{"model": "CTC audio transcriber", "train_examples": 26041, "win_length": 512, "vocab_size": 32, "norm": "batchnorm", "channel_attention": "se", "init": "torch_default", "optimizer": "soap", "max_precond_dim": 1024, "max_grad_norm": 1.0, "batch_size": 128}
Rows from block 4, named by matrix and row number. Rows with one number belong to one channel. Each number is 500 + 40 x the weight over the matrix's rms, rounded and kept within 0 to 999. All counts start at 0. Numbers have three digits each.
# convs0: first width-7 conv (model.blocks.4.convs.0.weight, 192x192x7), inputs 105-119, a 7 kernel for each
# convs1: second width-7 conv (model.blocks.4.convs.1.weight, 192x192x7, transposed), outputs 105-119, a 7 kernel for each
convs0.47:500537548527514535527482547506512435487463532533498516502490470567452519486550510502512577517508433533475499444512514514511473451470521447470588548492520481511478557526495507478529579467502532477431533466457522539483567545494503508489495504513538512565562515592550480511462511465440526550406517467510541540535497516
convs0.48:514509567559436470492460501511493586558497476508525523522531466473510516499504470492523508461498540489515465430489508542553533540502479523464538544464453540550448499558537543482538527526514456472501533492579496446575444524523497489509572505470557515513500524463597428550562497476460511429446511473553552495472556578
convs0.49:428458505501525449509505503541528514491492564561534506512506439537490477469454524529527515461481510440515494469514442534544521523443420539491531476483473477471494540450475547441534513525562483419533517500511498500487501487555549545525512560513459503518584524465473507522485517484554520549474459450507516503490453452
convs0.50:440485474508593548506559409516470502504505478456430513552599475581480520465484519483506423488602477470476502529411461388506513556501462540491468538502508473468522454511447530472507445418570532504523581515550367558510468513561566502553516578565448551478449543491416647621456509470563511501592425518499533513584558524
convs0.51:510535477453536478459524563474468493533548554490472511537513516499511540515492540500462484455545488439519444461477512463487486564543548513466486487480470481523472511482544519531483502544478431361580462508460492466511531473464518522503562508478590496436510465554529407461510471584561542492522527490445540515471425502
convs0.52:414471464483484467494508461521490530451511471551498497516505479514470491534528456539532632521548507543462554472519497445433413538527514432478578421510455454528526509465470541511605512529447496437452574532522506430533487538543515475490526488469489543556441507570401430498520489472498518513519530496450508589504485546
convs0.53:478469481532490491468489526486496504546472578459498468499469507547552498477486498471550499475528476522493552503429488446446461400496528461489520563565506497419507519511526484514520531471494530467511488502446481485489485483512508502514494481460480486579498461546496556406451536496527493447487500511503512523441482427
convs0.54:503489564515462529546542486443544466510491534466508526498466522496502544467477526500557519479553518473411551526439546507506497544497468502574351534482538437536547520439498507471502492471477511579457450512554525561519456484544530456477471544521455558527568585550448549575440524585531374434593429488514485499527569505
convs0.55:515495474481482486467482457461454486516512515566448503571474526500463484499560616512542519436472426431440407491401422439499547480433442536478470463469525504474438454526445515514522486532466494503532595538516503460560528529503563490455448518506523530517487596460459475487461451462501473526548486536499478491522489505
convs0.56:460490443552507528494526532494512554495494470449509518475451439475514504493480422471494520506529504447491558523479503518481472529534431461467486484504548530464529570560490464497515497488565486490529462458519538502506524473509520418486517443548526498477502513532477464457466589483542474475503549568560506466506519498
convs0.57:546490510575437421501543514550515565478460525546532511518532483508493515517487534488513517483426470484492535527530500469467498451504415519560449497495469470458480532508470475533492464472534556542481529501457495436451488447496563553561470435452476557545518497559481553511518520493442513548588537457492548473504539561
convs0.58:509510493523549501548509467490549496529491547546547498505444471526493443464409523547530532496447507456507521470485461478492360469490503513529479490425502539524489516551584527457480525479487523539526496443533452484519500521495515454499445490508487494520533513528520528462539501493497503463511590514540457453523525500
convs0.59:553440473457485507556521535510491534510534430469395419489463479488476488464496478548497507464510536547522499521477509523547571504494473498489479528454498472489469501457539463489524480511509468449463482432483510536512487509497522503429444457505508494478604520557485549470524494522480478501499485505476490447497482543
convs0.60:528455497463493550566553534566541500531570492486491519518483470487507585523473464553407572541477429445580500491430460449437483452521488445483455514506496487501422433536467533537442523557513586531526478536519458546504499497498518529539493522463504479533492414469448577555543487499523505512490553517518514493472455517
convs0.61:571536407523565437475451505490465490533502516535432521514514528457486515504523470460468503488382524564448509490540453506565481559495464504489494425496482513523452391528525513535572538428530491500544555450516587438549482488470517482506498453542517552480510367540547429494616492473550531497509452462556550473452507470
convs0.62:475543555540482501476534460429502538544503462527536489500474548450467505565512485546471483454491473516508473559523522485495490490500443505539462506519477530490559486493477511495472476464540525585483474473498536474593512499594586515536561523434438549502465520534561503507473489501520453441520503530497535447495547548
convs0.63:477499535455556556459451474526478438457508493512479534524494493432593548440456481493517533483474466476507517497503528509522461417554527539520574479514413465515525575486519450552541529477480566499473530555526451554497563568497539516531500544513501440514460471453406507516447480521463558504533451509516476552476501534
convs0.64:483490442512523498432550526574525494452467515472402452473454449530529498476470489515483510477523577538535562516491502530498559578536505460527530477470493566511463570473495453491529533543569550524501503508498476464525430491477466470544458429463507445387465466455401478495484574513544521447447456491546509521486500489
convs0.65:480494496476552482486477490488496497480502520514485487491512505553547533486495513515544510506434488493509522481535501513454475554492540436523504525605493511510497534496560487523521506493528522498500472508529507422489509478517534525521464494481474520542480539422482537497502538499520480472523501555515464501452516492
convs0.66:522529446547481479483551451404475542476497474452542498502488433509479540490502518493508450489564417489529545442558523524598504493482516559502437520481539591371514507491485512528487532488520493498507534528469397556556494522480464518518496532448440402460544555544507495519536439530494519516575504534464537482476489461
convs0.67:545559519515489458488464424493461488461550524527516473498502466531524487556518507477456387417536552566483426475506536547576512489471519547513531485477523482471474493466509535569511444519491452469472509462478547622596513573417514478452455496481505526531431505391430356490452535509490505476565539562540491449545484501
convs0.68:497519469519409525545461623508572504499521530533495539513482470472500482523501457503569585479450515485495489487470533493496473476432484522535514331479503484535597515429498461469554514479523460487521416386567551493497459445577543499558524449532617447476490480476509357472540459443497547537535382465489517512509473498
convs0.69:556567442475477524502466522530489498462453517540529512458455436492503509475496547506548466516457502459444532537505530482442463467539500457530464512510527530493478545463465496535479496467510509461474503450536600475492497479513511505486514479489442492447511531436466416495513515515544492537424481527507427445508502506
convs0.70:467554534499503509479408510500497438442522500550444476425473460560439445519476484420545511468539573515591571508479499449460461454483494521528496513514397457511454538557575501498516464518374428513474574539524539552493510520449497447451523481559500514528511494489571524528505447447489470461482468483459454453518511519
convs0.71:547542522561525489440463546528517507522519498507499453464487515502505547489468511522474494423471528454511521535488550509532557566506577526485540477491499514495462508507503483517552502538506527508561494479461432500473515516468495477480497529488460480502508502525496480540432490501523497493524607481554568521491480513
convs0.72:455474505496571520518515492496481490438427516489508520489495435479464497429513482496415453463515518519487463441461540553528590490520504552455491489477461501480501519490502483470463412470501548550510528547500477491483495546481527527499518494496503540496487480462566461464453531508528494498429470524496515486511524490
convs0.73:514533574459555502524482503501461538513513467457461504517569516454534465492503534517502472557551537581491545472573512533494508509528451507469491532457460492513496461526463500504469556439559533523501491516560512502474465490447485469536502478461492534541528522525548544524499504479486486520485417492503450483495468488
convs0.74:467536520527470451536513499519589552579521515525510506501502489507554472507470412498529515535543492448427471470557498499504468470540471483496486462482505517494518485487494476420469489524473496482532439450545477529452465499465519444461494487492571513484529572459535457510520507518536468458484488517461454478464517484
convs0.75:477459505547514506446464504483500476512447535476407489488462539484565509503470539491497484452500428540467595537486532421411426489581445400464497542527664517482518546486449469510489496472521578499543501483420499436492533510542492559446504518544473509476533543552432558571530506476485437472529598450496553578508594539
convs0.76:478511522525503444466484492511500524503536457486541505511450423502536506465523567560556519475465503483503522503463465479504481468498563528491487443561450533495529497477549471508453556539593536431512488511503435482522489508515453453455490437397480462482475505466487445461491526515588549478526527536532542495469398378
convs0.77:498503471477516539492472514498486553536441480456494470429532464519559462433537541558597454448464527507445516487545506505488442489434519434455538476526493530510511501498516585472537509472456491469428620564587449497454525513527457505516601406482498479427461484531528500495575621517467452502523504484502498480556532524
convs0.78:548518586522403552517467501549468507488521567575509470489499472487499499527507490499467521488463509501498581481527558440512501516485544552387422459540473575508486439480488519521466417491434488512483493487447495471516527502493547495564541533464519484453463535441494406476495543506440563520472523470525529555481405493
convs0.79:443540525592557520532484452596470498476490491460526490527504555508448457502511527564472481540443520530463508555479517472533480555538524476497484552527509531517461472508501523572519499550497416559516489524490566485547516442443414478508460562531483459487506514504498497562515531466521514465505505511451511491480497553
convs0.80:491474540469467456485498533491477480483543525483475503461443474475474557530529539482490491503481506527455409514513568472501517461442513545520482563479453506489459486473519400470481557426464427488577469524505515528559474530503448516488497512460418461478466484464502536457532379440509568533448499524490490513499417463
convs0.81:518554497546519467572446486478484493505505457461476481506474480565560554520541541504435476455491487494433473482452492421478456489520507500530537504512522455513541511498539564484530467523477557455513507466500453466503492477467461493538566471497497465486410445477493518473474512474540498466532503518486523501516459416
convs0.82:536448504484481482498543490497518479553469473503544521513519427508519428483556575572460519480484498476400523492498541483517503501485544513462472432490510482514463495457452464456407502498483568510523508526448551509503531472537509539459489485475454474523538503553493550491469434504490452465501541520498475538551510468
convs0.83:534589506467541479469512507415545483442491476565388533453549437501496497524493554476485469531490448403501478477495450487545482491400489623413498478484453500522434569502509556422407604521557466574474476563512542546511567463481540557546451520464494464457533534464468463466458494529448572541446499502510499500594492522
convs0.84:495588448415501533516525500475474452434490484517498435481525529423516549564564548542527529434477465422550516523518545475510637527545505492466549585512479468454494508424478481563487485457479513520521478450539545530557585529457512568463455540465503418534555490384415490464500520519462474532414471462484480530425550503
convs0.85:549526462480553509489447492516496500421525526536460467538509553472495522549500531518550517487475599480468531500580542512501493499484427492565513554528482507513485518480538579537545533473578537493463454493461501492497476407455449473463404487541513528493510518427322526462477501470494552522516415457536486487430494492
convs0.86:559612599545519505560507459459478462501467508460519481467451412525493475495472473489524493483550515539509612556548554545514519484533468500447508521504543487526477500489501566535488439473499484464513465502487470477471452461483519525419479500465407474451496503535533493533523517480538516506528524501536515482484511507
convs0.87:603473477460524510474465457527493518511499439497455452554585571441481530504480519501494462478483490488405522561522492436541529561490560481563537465493445535544513490443446503521520463479432520517501518479481478509547547536505479545501520454488497491504495514575498494453467488457447536475505532509549503501501479509
convs0.88:520459572453521535483434473444489495506435499530473543476472490535502468527433457467509424552389490467533452510517410525424412489472522524493504473482511494493557462560510548511545521477475438486466503514561474512516430491465518444427513501492479501489552461489530452517440507475531545520515470437469436516505520509
convs0.89:474495490494442561448531491482502483501489483528517534503464495484531510540464518445515546511508489484506404475478495511509497528512480488484522537520484483489439476555465494490491490490530512491490529497528513522495527463512453477440486537540553469489581483493549482475491441529511552435520501501527484479497428467
convs0.90:524562412440519505511466536498543500473451481433506498622521539523515507497478513467494488435474538581531525522542432467516469455433536499542564494485526475504487546539480456451563519497524563530477482510457528449457470444508519553520518481408483496473554554516492537426458469471527510510512498444476489528590573587
convs0.91:461508486493473461484484496504469520491469507509485518501476421476514530448471508489433477520476517455474492473515450510489533463456521530591489541495461475542531459565563524510560594536497477505514477532487498478477492481494489515517474468418492472500486496532541556502473569496520477507452506553561489483536543528
convs0.92:491516492503435515523499453476534515542435540465496494534523529524571454534515498531471465510547490448543461523470508500547498497484616591483455453469504504486567489470493409432526418464500515521503416526528458476389451470576529481524541507498512523525443452537553481458515485525468477441458485514516420489506479546
convs0.93:518405521479561617483400461501485465504468535509525455522531467455490495476520538467472421469505543489462528460482466547521505468475511507435486582407481553527537555437475504508542471437456463550469486614467527540493520562554510474499549447486487567508506587490495482451512538507488488571479474471427482531567456480
convs0.94:537489481531535482438517539466476421529525490484499490501536580494535512460520468419551501483497513555546578532486518543464443455463530588418484638471504511497557541532541582520512472483443504450467568493465540548487508529547515465486554499513439502542427396526562461589507463527539502510403438526492513507499536509
convs0.95:492547481470562488460515523593485513507476506435528540499502473453494505547464469448574490498489471466524529474501409437462471430470520520515466460495438473479502513471495512484520473511532501482545452442506534523497478511542530508519549511495479422478442532446538534477565481460573548491511518479513530494494528545
convs0.96:521484497510487529528459527561494513495480502516471441510466466488507492481532470415493557526548480533498471546497485431440503502552500487515472497511452475497479531480479487477491465530486521478491574475554556437441571500423536528474474520548514552554495442454451530620502499556488481467444544489547538482530500509
convs0.97:495436497494553470543567505527469483509554486545496508480428454533533531495465451505506535511476527517484487483495490552554568551470516540468407443469470523486521626510498478526555478482492495428498580514517542499451519505480438462508534535530515472502466458405501496478539541483487505532473484564499543524458479456
convs0.98:462519506557472476503543492488515461537540494454520468518520548472486560519514454414566545412466496498519516516540524510432468400503515460493540455481479591509393551516586498404531498438493541400462496568459448534475531517562486437501572465479487467504492471547553462441425489511494450471469432475503480497511514539
convs0.99:416580525483508548472529467500477479479448465510566498490513480484483470512552511595453519452472505532440409438542548552540486501584508504426472523485414487389519464478467499527485515482472514493547521515499543476482524497509545485494516527428454472522448454552468391523453511501537500512506533500485529549525498548
convs0.100:518525519481514524476519504454466557509505515500524492561474470512456468499482474450525489430467532483562558544509567532580584568515505503534520466486533545488524461506524508492523532481482475454523519498497475428427463451494470499623552479477485441473488486510500432506499471516481500503477514511497532489538499495
convs0.101:442435510465454515534518578522486502484530442457463503497561538547519460506444538612539522567525481479548557521489486512458528491618498505523529559429551500513501502488541449561491587521524490407611424424495680466534458517536478549492504485508500512457455461482619495513476473458507478485502551474567455520472520547
convs0.102:395458531493499486471457496500559469489486540494552521465494444503495506554494606546487516531435449505516543549503480471440481527485564512510560450489527549506471442559547487549529512430560487483512522506525480438517503494506531544492494468557603477454525391487490460516497542577469540521553554466516468510502481454
convs0.103:587541437511475488514537514516456505499500505491505513449472486464502592453480450519566532400476581459461469495555452479505559512486346460511517559508485504543429574455506412516546391548518533494534467452494562506458494430503493509492539455485421467414507513434545538476507444507484501495519541485531499452481529485
convs0.104:496503509535458489517496469512529495426526508468363473474446514574454499552509450474552476463494448457477590486571514452519458442552531492494510562515446477486497500479498459524484477519505490464526496424558475466497522519506510533559432407526462544463394580498512413551465475476513499500509537581539574532450495417
convs0.105:500477530478636488476520532543486511505438512510528528469523516542532461599497468485471474526458419454485475465506525547516561523501484554496508545497441474514403510497536473494521474529511513542561547507481505461447499501586533568523442469585510498488518530496559476403430520501481526444486479506504452490485492491
convs0.106:481538398514498498505549456527461496447487470519457512542436429507486508486550515547530514412528456468498480457445540498566525498586574528480508504465447493468520503548563491563613524445521535491511485515504532465508420486502501482427492455540461461420485516502398426454515501468483521447492526426512546535465485485
convs0.107:390462545426469459461503434457466518482527468446489525536531496514482466496462488501500523508524452534521515516534551464475458467453482410507511566471474478529434449554578540486457496517524442499498527493487510551475521548502521492447452517546528520541524518560524510392476506545468540494569529508492472440452482497
convs0.108:448540612486453502511540514496487448475513585474511523529512510445531435511495486494471500479525452533477525517509459435534480488619513554514585481537475501515529530475463482542496437476534529479494565539448522474474496458488499503533580561489501525568449496503514557472529500427445509545507554557429516578494487416
convs0.109:527439542505476458454485435465551461555508506529489479465513493490440466535456531445573523505547511481481457546492536468496503480552440460571503496413532469475530566509430441491503455490512477416478541527483451493518507558511475497495426544482482516517503498485400493495403430486467493481477548491570505415477565490
convs1.47:451528533466410528532430477483473513494484458507483500504484445519483505482414486474572479513506373438504538507450497452478495497491524529563580496494489596489499475565484428456495455428554521613568498556519471459478461426479484514501494431479503467462563521502436358536511583553442436509442501475577549516449489512
convs1.48:510495490423490534508487493458500471461445474488508509433468504502509536496505543497482484425524538502536479499487490489544491501531522493427503384447461499471559485504486472517516488500506540495526578531551548514523441501537478445476472559453509443453429494498407515452536527533460484502546500469468520501480471471
convs1.49:478476528429452441486513479501460511490432464459538502497541479507452451468470415471493495476475503493524522499485517494474473498535481436486540527481509562520503500434500468486487401364510516487475373492504470510506527508562507494460543535525503513443486520464493430450490457544506506475516517543508530549546471494
convs1.50:476436419599566406484523589504506490492478503533503528479476549545494491504483470477500594552392484525509466497562514581475476553476464439553552419513467484449515541586465555511505522450450563396460353441503574450453493464568560562450523515482407463493482371316572567518502490484458537526578455548549507539523556514
convs1.51:463453514534494471487454487465492477456510469538511525543529510447492511480492469526484562557427402514491504512556517517534473423469455530495388442475433452460450460478496465492487522420397509638521483482578473496485514490473451482560507485522490439458531536502454504535472497482486601528462408507510533529562484545
convs1.52:426479446454644459511525492451554571500558423470464476514482547521559472523521496488496432449418605542486522544504480468561496573507506571566453447609479503488558581446548577468402502526548513458442489497569562484530533487525509522507415512500542564549471519502538446465493501438597528451505469513487509476495512526
convs1.53:457498488484480475527507495460532516505516489551513548494511454452452469510484468477498535520508481546502559519551517491450550438481422511396541518485484522485503510459516506501501545475526459497484466460550486446521539516509530483504493531513488474471532606433580414493494507483502506441488508578505527511490491464
convs1.54:491565507473462528548504477461506514427513487571502540588595583481531517507486510443518507527463458516553571492563486473482484616519389462541581560463521400442506417547574512430508422477525449514473540573387546477465534430476451498455514523483529514529552461519463439499499572487536498450460534450453469485513503527
convs1.55:504478515456492556533506530509495480475494502458509504482482553502508478475475520511482504505427558501392429458482489527504640420438543501543586491539531444538596612525519517491500516560534472455474505537536561477472517513538515525512460488565537522512496495470447495514511515444457547499507470504529537478469545503
convs1.56:475521448433437477421488487508486467484441526508507544553528476495481512527505524538457444517541479488488516493525541463457456525465539505503473481506504510554476536536500516526448500480518534527445493548550447481521506511508487510490533470518477494463436462515538439531461453512453447441508497544486456504566497537
convs1.57:506453554426566540528542447482503470495511532477512572504480501480498489437551473500467525458528513504499506453501555528556549519486410519515424508462472453417375491569484492455438487552503513525512394425390517449464493460515525509537510563547474539543565382438470561506498519479460524496473416527520521516495508557
convs1.58:520470501514549502500507496486515493475474472508490501467485414519537512483530482460437433469545525582528490530501527505486363525555511492547512480567481510525566546545497494482603502530458472440531549515427423501500490487516489465475425539526543506486423568465511487516469489461522518501475472444471518493483543492
convs1.59:459435499468472504504489450480497481514435537454501475561509586471466482469480442470557537454463525496427554407506500495522466481527473482540435500499481499544481477462520460479424476501503485506508524502471442435437433489463427443575433430504513472494500562509548510504459493478510451532484439549506509546518482495
convs1.60:517515499470483439492489494522522524495516583513499526524609527499476471438474429475455398492525559486514480467464556480591470510506487459489509578493454432597500521483509427497568562520487598522443497451505488505430494521489534611574532540510469556552449481377502544471461472414489560490513453537502524417484478480
convs1.61:521558518464478514403436566511472455500478468488494498523494479473527550480510451468507413579545483484562520490482494430418496516471620468509535538575529496549564428487438406452489538516473499565558522543463566476486492513480489465512461507425467457460467570519569471554467541528519431510505496441464518489512561496
convs1.62:452498418390478492473422433481474540489519504515469554526456517509531539546508521530522471517529526525478472519471482476540514458519504488491460408545532519510460519511469538515532528486466513499462506476552492472505532517441473554506542555520470575509504418481534475460493428480575527503485517461528480444479501494
convs1.63:479471466485492507546531518463491462430450514580511505543511506451455497544447509423549483483496494480439557466499451468460522488582531492448536511450496540496524534591506462549459482577503481456410507482428511486509510462455493443588497520530500522371494515487675550511498575619495475451571470465512479480512525575
convs1.64:500522515508525514538586531448459484489489476484503492492487551493520548516560521476453454395462547505495470429445419490506434543523499492486521458545443481486473476513450440483544511571600470465526507528549453423440460474546501502592531480500485461492498517456476515510454550505464518480531452510465441511516484485
convs1.65:393449447466497493519509480540506473479509451527484468487490474485549513526501551501523551515489568505511484509514474476536516530479496507520537486537481485536477481431474495418508459524498522513517574524602533554528496535474519542482496545515466472453487463482484488514530553525501524488553504503523498516552544516
convs1.66:544420493485539499530452529472495512505487538522505574530510491515526474501495532481475524469543529497535495483501479487490516527458471494550510526503530632513383420433496480515460484441465422441483438371501536516496513490527495548532500519498504467521555534493531452488403583546520607491521473523407519569506490483
convs1.67:540495557484476424514535516505535517483524500510441439452511458524520465456489517492455508472477495487488423454513481556510518530553591563478467520447444503517516453465469513467485510523570501518438500439572554490480491500495504516508472456436366487478554502566513477500481428491512471455512491347461481523520538513
convs1.68:505483465527535429517528477451546483495432505501594557505453491513509512526560490561537433552512431518524541474467497504584500504584515475526497457420509523507428437511506436562490454502516524471515438478521535486535552539502498552487590413530459492439438519493513493562560500547586581551603553467535498538539473532
convs1.69:564529448510496498472525510501485558600566556525501540520546496460487451439435457539496517501499562518472467537482491578464538496402484545509501528526521535606558492479501529531531540444460587489476469471419444536544494512500534506532534542479512455538515526549496510457439492434450480466419444515513485505540506540
convs1.70:526541510479469467489511533517527513520506561551553475557460453498480550516539476475471531429494514483500510518581472523560478476473482476487447415508497568529480481514506491472541503486558495492521453507448512515503477533539483480527540484403512452548583468540475484529511498489428487458468448403512468486460518513
convs1.71:451452472450495405528492541523553494518512567473471527458559508481469491486442529450521435457485466510511485447596513535575491478494546440489489489502537536464502503496497490517508480427508476450496540563518452499542551528473472515495437498533502514529527428517438538452492512492424487513515472540537528468467483532
convs1.72:439477481515422469514521509499496510465454513541483478492445532504521478493513540586499479471461550508430503499476473529492533512477530473507455443487553522479454526485531420533463542476463460455441417525520491520476497470520510528581546499510489478452441484511467509477480447473479459523479449485533531503545544528
convs1.73:540525507538462522537421491471533532523529518519547539544521518580519448489449486532494466529462473480499518461488510495506484475506523494541453490479534537567499505519412557462503492505454583577510507489490458512469476499488495513543496459482514520479555543527492516494456490485523545486516510459514503471463466457
convs1.74:594519453449485431465475482503503452496491511506558518485499539536563516479455537514499524510466542440505560481534458476570543515460487505668524550440418436481497440533434451493516487444488548502514527541451485522503481476527476507577510491511526558527544493477468428472481482482489506484453437473499479507535490467
convs1.75:484466511502470457508464478463490530544485472510590560494538537467504488485583486527564487490492487540506626541525427533460417554543534469440416476507484504490412502480546544451537523473494464609519481419468508513491502468506497487446452490491522482520505524483572436424434508490512445533536506514500485505482522491
convs1.76:454479456517496515496533519497498466445463416548494517543563459548503543524513518479498553490481464490535607519503548525513526599505584505478458496486494464488475542469469500481573479455450566526535537494501471518477466508518516508494491509543465524516496500499586487513485525525505488496525522569535459506509519613
convs1.77:561526570439485509456502485557522580482456482524544583457615555513535503520488474428527507465486438455417533525605417506500430497489516463490502531497433532550621594543505494447500502505505496494461457481530500460501495512492502488488532441478550538494546505405489492449498549496473463452553553507536556493496488529
convs1.78:471447476532514512476548513585554531527429533596549562505501545504461480452482507514454485498509484491483517525523481461489452538550532522522543537485477471526421470464561563445563530583502553482455483604510531480540547500513489470513556491440484492531470465495496630474507439490546520510495534500543472467420466493
convs1.79:404518475465458470463491489563495491512532470462484483542475520425493513453472499504484443495523482528536547482516423487434477533480468485503487544447523465381478453541584533507467483471486504495571461519554555491535540515486486492523445521461577489481427390451432451504524466464441458485549555516531496466464489504
convs1.80:486446522433509491418530484489502508531465485411510514561423495500466530475450472457540565552468550546470399432606507401476511490497477574511474501506438409480562534501447492539455603550514487529479537421497458532536531529494494444487418452516512515516555511440475494417405529455523541492447521447434479494483464472
convs1.81:428523527542518525502486485474471465465518520506501483526546500455473489511473489509510465440473487525530451472512483499460463495469513475478512562533493469510525484549478462484478454477489549504510535521562483481518477476481502494523484492510523489489458518495487536452538540494523515515519523553488500511496514507
convs1.82:482495497501448473550547521519470464542499536469520483458505468469524484487560496493481511508599576415543533468445494488514404532464440503494365544514499490468471495457550429480485525456486545493444476471620481512525562547545485486531574626501442475483523497564573466435541472519549507556551416467470445489464569506
convs1.83:476545485418462436497485498426520507548475487509568533542490492523528513520488567487524520531525504594441518467574523460484510534501399401517532428539484594442543497578532526507545520420452495475452528424471444479503526463526466480468487509503528512479530511506496528521519528519507582470533540476535514453457530486
convs1.84:502478485445462446486506514561475517534478461499513536519441531485470475473520516625452530457522515506508537472519508524450435633500512518469492489533477508560572500430508535470531500583511513520567537467433483505475459490497577538510512467514482485535496496489465466478508529559474509494533534505539528533495451470
convs1.85:517499512454472596470506515493524520502498497515521473543511562533500542483489550484526561508590565477474545483516476465536444487432452500579564470555476526485524436481415502493472439500532516489538471431474488499498548549497555494567504623485505469452537528507423540473586521505525600575574506566460519475474502449
convs1.86:453542500523522489479512412494526471508489523530540525472542417496446511478470482427560540512505481419472534480466481512478494534511596507524496484556468498484532502462502523546476486476494513508503506466536480540528544549530494502574511519487529463506497508500498485492504520519479514511549463509507499478471507512
convs1.87:500470454577525501401545433500524535536512458495466489472537497522491545496476567589509530515469480531517503510454578503481510389507527463472510433492479572495474531481543501520439448537547531540365490501449434511506502518479454451462535404457455503452461495548523476498550463443508490524511472539493496470513498470
convs1.88:490426445509491542481479549527486567585544495537498491500504464584490518482460526464438485485453529510386469552433527569508593552496505393499525502454511444467562567457469535482483509526473479454449522511560477440432490509546481456501481572501548521547550495497476531521475516483519496525508484574495514510473503534
convs1.89:520451461456503446521478485477467475542515464510474481523492470417430507464413438444476495455416546485537497498537499549523538537476452502580495500555491509522531488464507504483459517485480492425512512511462581464493491490459462498541546507492481535575540528592513560488472496538528451505502502528504491566497489497
convs1.90:521584504507529511488512445519468516478539467499461494500545503473420549514515481474556453455548463463564461476484557468472521453500482491451577576522468433456516488500499476538436471506489444472515529529499525476543491522493562533587434466462520508493492486549500541524524504497512492513477464528447487486481495474
convs1.91:521486495461471511479502483487489438457430444455525503514464475492498532566490478491504527467575486500457507526461505457495516557512469479485523454480593437489514542523527522540439520487471525475511516512552535491509492495470481483566525505522532479548504522450495458470520492536488492481455462459473508486490508500
convs1.92:467478514489532452517512437424568562501493527538481480494456514459460472493462423444456477443447515522483491436494520553553515446493569527526530548491514423597499517464470451467490485556535567488529539554541527456432412423485523492616549495514457536479458473488454502483510473445450489477499446496484494595585527510
convs1.93:496505553571556468536522424494455451513492430452503508460530555449529477505491470470537440526474479485493551514440481447475516477478570482480533550529479412446525476515500482466462468518462475529446513537420452503508480471520468495481450542538476568504615506404397577401525497510482554532555490467468501487531569521
convs1.94:585486546482514476469525551522496523548550478444536565465474525548493458480489502534468469475505532508480487552458518448423531444540624495525454508421551538519499533494517444439477518411469518474515456425442422457452535565527511508524516484517537554403492448475441478530542470507453439552500520414517486519543518485
convs1.95:475448460531467507518518521422503517447446541568533524517497439564493469475478575497463451506550430531463490471522465493503439572516505528422462549501471445566466462408520475478517492515501458560520505563497501484457494487492563483483573516489534510546528553492488480494539554517553572505534495490517533584454494455
convs1.96:412507525481490457422482477475450532514509509499575561504492440464553546492445486483516394530443523435446444444530482473501465526522435409480502483495476559464486563536486496509541425444456439482458404433558519473479507480472471462558506515484490484497540465501552581511513483453534526531463472525513427523483438506
convs1.97:445536533529519462539535458506536466511477454508555462429399417536508493547515498512495506498548564516515548515491448495498453564555523490388473598585506466510541538589548523545431426443433532562493483588563386482527530542536476497531481483554449458578462479448435487483474429491507522479485539489468468469433497415
convs1.98:553537549490478528503513571557528499520491494505540515554597558612543524533474552455480530527518501517507562493515504461503564526520525559532478450497489515549462535501549512512534513514584524494481555525627550532516522542526488516450466466521566469533504485542520501506479515510494488533544499483503419487489470537
convs1.99:562482479488536521470517503547513497509515489489470494458454557424430469416474464457436408478523538451520519545430471486563555504484525459520450474504454433432451565484476502460457500460518385504568518523544462537463477463527501460418495489560444454438471531554519469511575451447434512492493557448534546555506449485
convs1.100:476513511484516493465475509474489498478435460486473496472442507497526512476504518505498539514524509487532455441490441498469434557510432495468526492543429443555457416525529523549523485537500578519503484440500491522535541558515498504446464525526524480490507520448427473436493498477523546457472480500523525491475479418
convs1.101:458489497480542492514499493546515482461387451487470537592502593476511480463501468531447450515544470478403532498431452480475513587426455478492490559461513592529488460478487463461468483511466417558572499361458490527499504526486526507479545504604601658479489447446521529505514474456447505513575560533501487471461418500
convs1.102:532484496473463506488547449479502549501529465502462505480513432560508532476493509515484506545492489493456513481493479508471456449485446458485420459472562514477511530565510524488475457535500502493543502476505455509442489461479488498538567493500515543502551561619455443483450470550550491488510498454487471497473483473
convs1.103:497489541521488565479478557518524538534503500507558572562510489519522516476564548478586596472517518562567521472506502488495487415533485563530471500508444483482555502515519488508576513480562430542479507516457463511525514569509463506551486447555513496545491496507417527478498488488577481557448555445472553487502455442
convs1.104:488557548430499514503420520474519483472519485521498495556499471510495560506514462536558555402512568580476645561550518489571401580544500490591462501502457428542616589531525385525436446494434450495500524499514567463414455483503467451459484541502563519511593582644478542526510452478502508522432487509449536467495497498
convs1.105:475437510518466482498459499472494488469464518480558501466504516489484505507478439465583546522422509521479514483489570576574535536508523440513461481529506531486535578519521448535525497494460478523570446434468403436482479470458494511538444516473496554482570573581518571525463498521514427425525547521538478453544470439
convs1.106:478511428457511500508459470484444420462450520506512441483446445490475471487550518485432544577377442588474528479511478596482523549599494452446512503498519528501496543551477439501465419471541556494444598506439500506550504488491571546529605496476498442489526515504482548483499556478518496516520465532495575488500475535
convs1.107:417503464575431578519525545562511542543554524513503493539526519513536521505514576519516551554524528486504465520505460538482499482451554513518471517467489508522545515589540499457550542534513521464507500530487501481510529509507513481544498478568537558557532499484477475550512422477491475524544500409474495497495473474
convs1.108:443470520539487523478489505510486472471485486532542418428449475502450501466562537498402486459444525567531468449466456484520518545425477434512433482480499541481469542560513500558561573547493551580446501536518561517507475526533485486463490508465508432492506564414531513537476428532418435542527465534523460538513549487
convs1.109:463535502430502449465534521559525519490463460522505536493527501509534514526585550506455516505559550493493481459491450532481516422544435405571533467522550554429416526513504602521581571504531547400473520531570510559540538497505489462469488392566453467463533538469454529532527459565469478529491522503492488525526481467